config.yaml
model: "segmentation model"
dataset: "rendered scenes of toy objects such as cars, trees, mugs and chairs"
train_examples: 195000
image_size: 48
crop_scale_min: 1
horizontal_flip: false
num_classes: 31
arch: "unet"
norm: "batchnorm"
activation: "mish"
pixel_unshuffle: 2
widths: [48, 96, 96]
blocks_per_level: 3
block: "basic"
attention: false
upsampling: "pixel_shuffle"
init: "torch_default"
residual_init: "zero_last"
optimizer: "adamw"
lr: 0.0023
beta1: 0.85
beta2: 0.999
eps: 1e-10
grad_clip: 5.0
steps: 12000
batch_size: 384
epochs: 23.6
lr_schedule: "cosine"
final_lr_fraction: 0
warmup_steps: 600
weight_decay: 0.05
Rows from block 7, named by matrix and row number. Rows with one number belong to one channel. Each number is 128 + 24 x the weight over the matrix's rms, rounded and kept within 0 to 255. All counts start at 0.
# convs0: first 3x3 conv (model.mid.1.convs.0.weight, 96x96x3x3), inputs 24-35, a 3x3 kernel for each
# convs1: second 3x3 conv (model.mid.1.convs.1.weight, 96x96x3x3, transposed), outputs 24-35, a 3x3 kernel for each
convs0.63 [147 142 114 128 142  95 105 121 141 112 139 129 126 120 142 121 136 177  56 103 110  80 107 109 142 141 133  82 121 133 180 168 151 131  91 136 118 148 134 121  95 172 108 107 117 135 132 145 127  99 152 134 123 156 124 141 129 137 133 123 137 133  96  78 168  63 153 125 109 130 111 112 132 132 124 137  59  90  85  82 104 112 160 108 100 120 117 117  92 135 111 149  83 120 112 129 120 114 132 123 107 131 142 121 112 168  34  90]
convs1.63 [121 175  68 165 145  92 146 165 100 134  79 137 103 178 145 136 135 140 127 118 141 143 131 151 141 137 130 149 115  99 119  81  77 119 115 133 109 156  97  97 140 160  93 122 176  95 130 143 133 110 134  58 117  62 152  92 165 119 117 132 129 138 108 147 133 125 155 102 112 137 135 127 113 139 161 138 123 145 113 170 155  91 159 155 119 112 122 146 157 117 183 125 169 123 128 148  98 149 116 154 163 107 112 136  85 133 173 143]
convs0.64 [ 99 112 119  94 158 136  97 150 134 137 142 126  98 141  83 123 129 140 111 149 110 165 108 158 142 120 140 126 133 109  96 154 148 146 143  94 104  93  69 174 116 101 145 109 136 148 152 144 140 121 185 110 140 106 105 168 129 140 142 117 121 112 128 185  84 186 128 106 137 112 117 100 148 126 132 120 135 143 136 122  90 132 171 160 129 136 123 123 104  87 165 118 120  98 139 128 114  81 145 141 140 163 117 128  99  98 113 137]
convs1.64 [171 121 157 135 104 112 132 141 145 147 106 146 115 140 158 147 131 103 170 127 144 143 122 134 122 120 142 125  88 155 135 129 100 114 116 145 115 143  98 116 151 109 113 148 136 108 167  79 164 121 120 131 130 132 133 161 104 119 102 143 169 105 131 150 151 133 144 142 143  77 111 101 170 167 165 143  97 131 116 153 117 130 148 155 182 125  80  58  81 114 173 160 102 161 128 161 146 103 121 138 129 178 120 134 115 141 150  70]
convs0.65 [166 170 113 177 129 150 165 131 162 143  97 109 100 135 132 130 117 131  97 118 154 109 130 131  86 122 134 121 121 112 113 146 122 141 100 127  98 111 138 125 153 130 121 117 146 149 145 125 139 147 113 113 128 115 124 144 104 138 106 125 170  98 102 132 128 151 122 134 134 108 131  87  98 129 145 135 150 134  93 137 147 129 170 137 125 173 128  99 117 137 130 129 107 150 110 143 121 142 133 139 122 154  99  92 148  98 124 128]
convs1.65 [144 126 111 135 136 106 136  79 120 124 127 141 150 119 138 147 149 159 131 159 150  94 135 138 112 121 164  92 129 137 101 121 159 141 154 160 115 107 108 158 105 104 177 123 135 157 115 142 108 105 125 146 143 107 146 107  91 147 128 119 150 150 136 118 121 135 119 130 116 120 142 111 128 120 142 119 150 127 129 124 120 153 128 127 134 148 114 164 128 144 151 124 154 112 137 111  93 133 147 101 130 149 104 138 125 130 128 133]
convs0.66 [149 124 143 140 109 123 123 125  76 121 152 122 143 111 116 129 164 126 146 104  62 100 117  83  59 146 150 111 130 105  94 143  90  96  86 131 125 119  70 121 138 139 131 141 160  98 113  88 128 148 121 144 138 132 123 115 108  94  90  96 149  83 126 139 159 151 141 110  90 123 147  85  96 111  68 120 165 108  93 120 182 174  91 104 129 135  61 127 123  96 154 129  44  71 153 136  86 151 134 156  97 133  91 113 112 114 115 133]
convs1.66 [155 127 154 142 143  51 104 139  86 122 130 160 123 147 119 135 135  91 111  88 190 168  83 167 140 116 170 134 119 130 147 176 174 146 119 126  92 102 145 122 123 107 114 137 138 101 138  84 120 114 128 164 102 115 121 117 107  85 120 177  95 111 105 154 150  81 142 141 114 127 140 113 155 133 175 125 110 166 139 153 171 178 168 158 164 134 135 140 181 132 132 131 153 157  86 239 170 118 169 128 151 162 154 153 114 109 166 142]
convs0.67 [134 128 115 107 161 146 103 143 111 110 157 145 136 148 131 121 119 123  84 124  38 133  74 140 177 105 114 163 145 120 160 154 141 167 132 125 124 116 130 160 169 102 138 157 132  98 148  99 124 118 125 133 111 108 151 140 143 132 117 141 118 115 151 123 137 164 137 122 135  94 149 187 154 117  94 178 134  83 118  89  94 137  80 134 142 120 147 148 104 118 180  83  55 162 140 118 124 136 137 116 133 151 154 145 109 130 162 111]
convs1.67 [159  84 168 129 101 158 148 141 105 142 145 147 124 166  93  94 131 122 125 129 126 134 137 109 121 111 130 101 141 144 125 110 127 112 138 104 162 136 114 154 140 126 148 125 104 136 191  64 154 112 172 119 122 132 115 163 130 145  89 157 148 114 122 113 136 128  91 125 150 123 159 135 138 131 114 163 128 110 125 109 172 151 161 143  99 116 105 129 130  88 101 182 107 138  76 160 188 121 128 124  79 129 144 100  98 130 156 141]
convs0.68 [140 101 158 155 142 116  92 140  99  89  97 113 121 143 110 120 139 164 126 126 117  86 136 163 103 125  72  66 111 116 130  87 116 120 130 122  55 122 167 141 146 155 111 102  92 118 175 167  56 143 115 129  60 140 146 100  84 156 113  91 150 121 160 105 104 145 143 111 136  98 100 135 117 128 152  82 118 167 158  98  85  94 108 107 112 124  92 115 145 100 131 133 142 124 146 117  91 146 134 113 102 112 126  98 111 100 123 139]
convs1.68 [136 133 124 149 130 113 133 120 151 152 142 137 119 123 144 170 148 133 159 158 158 115 146 152 102 132 147 132 148 125 122 134 135  88 139 140  92 131 144 125  77  86 115  93 132  95 160 134 181 155 151 187 113 126 160 106 128 162 128  98 173 122 149 110 121 137 114 115 107  95  99 119 172 160  94 102 118 173 142 186 160 148 146  76 143 115 116  78  91 142 104 125 151 135 188 128 109 104 124 131 111  92  97 137 151 142 129 104]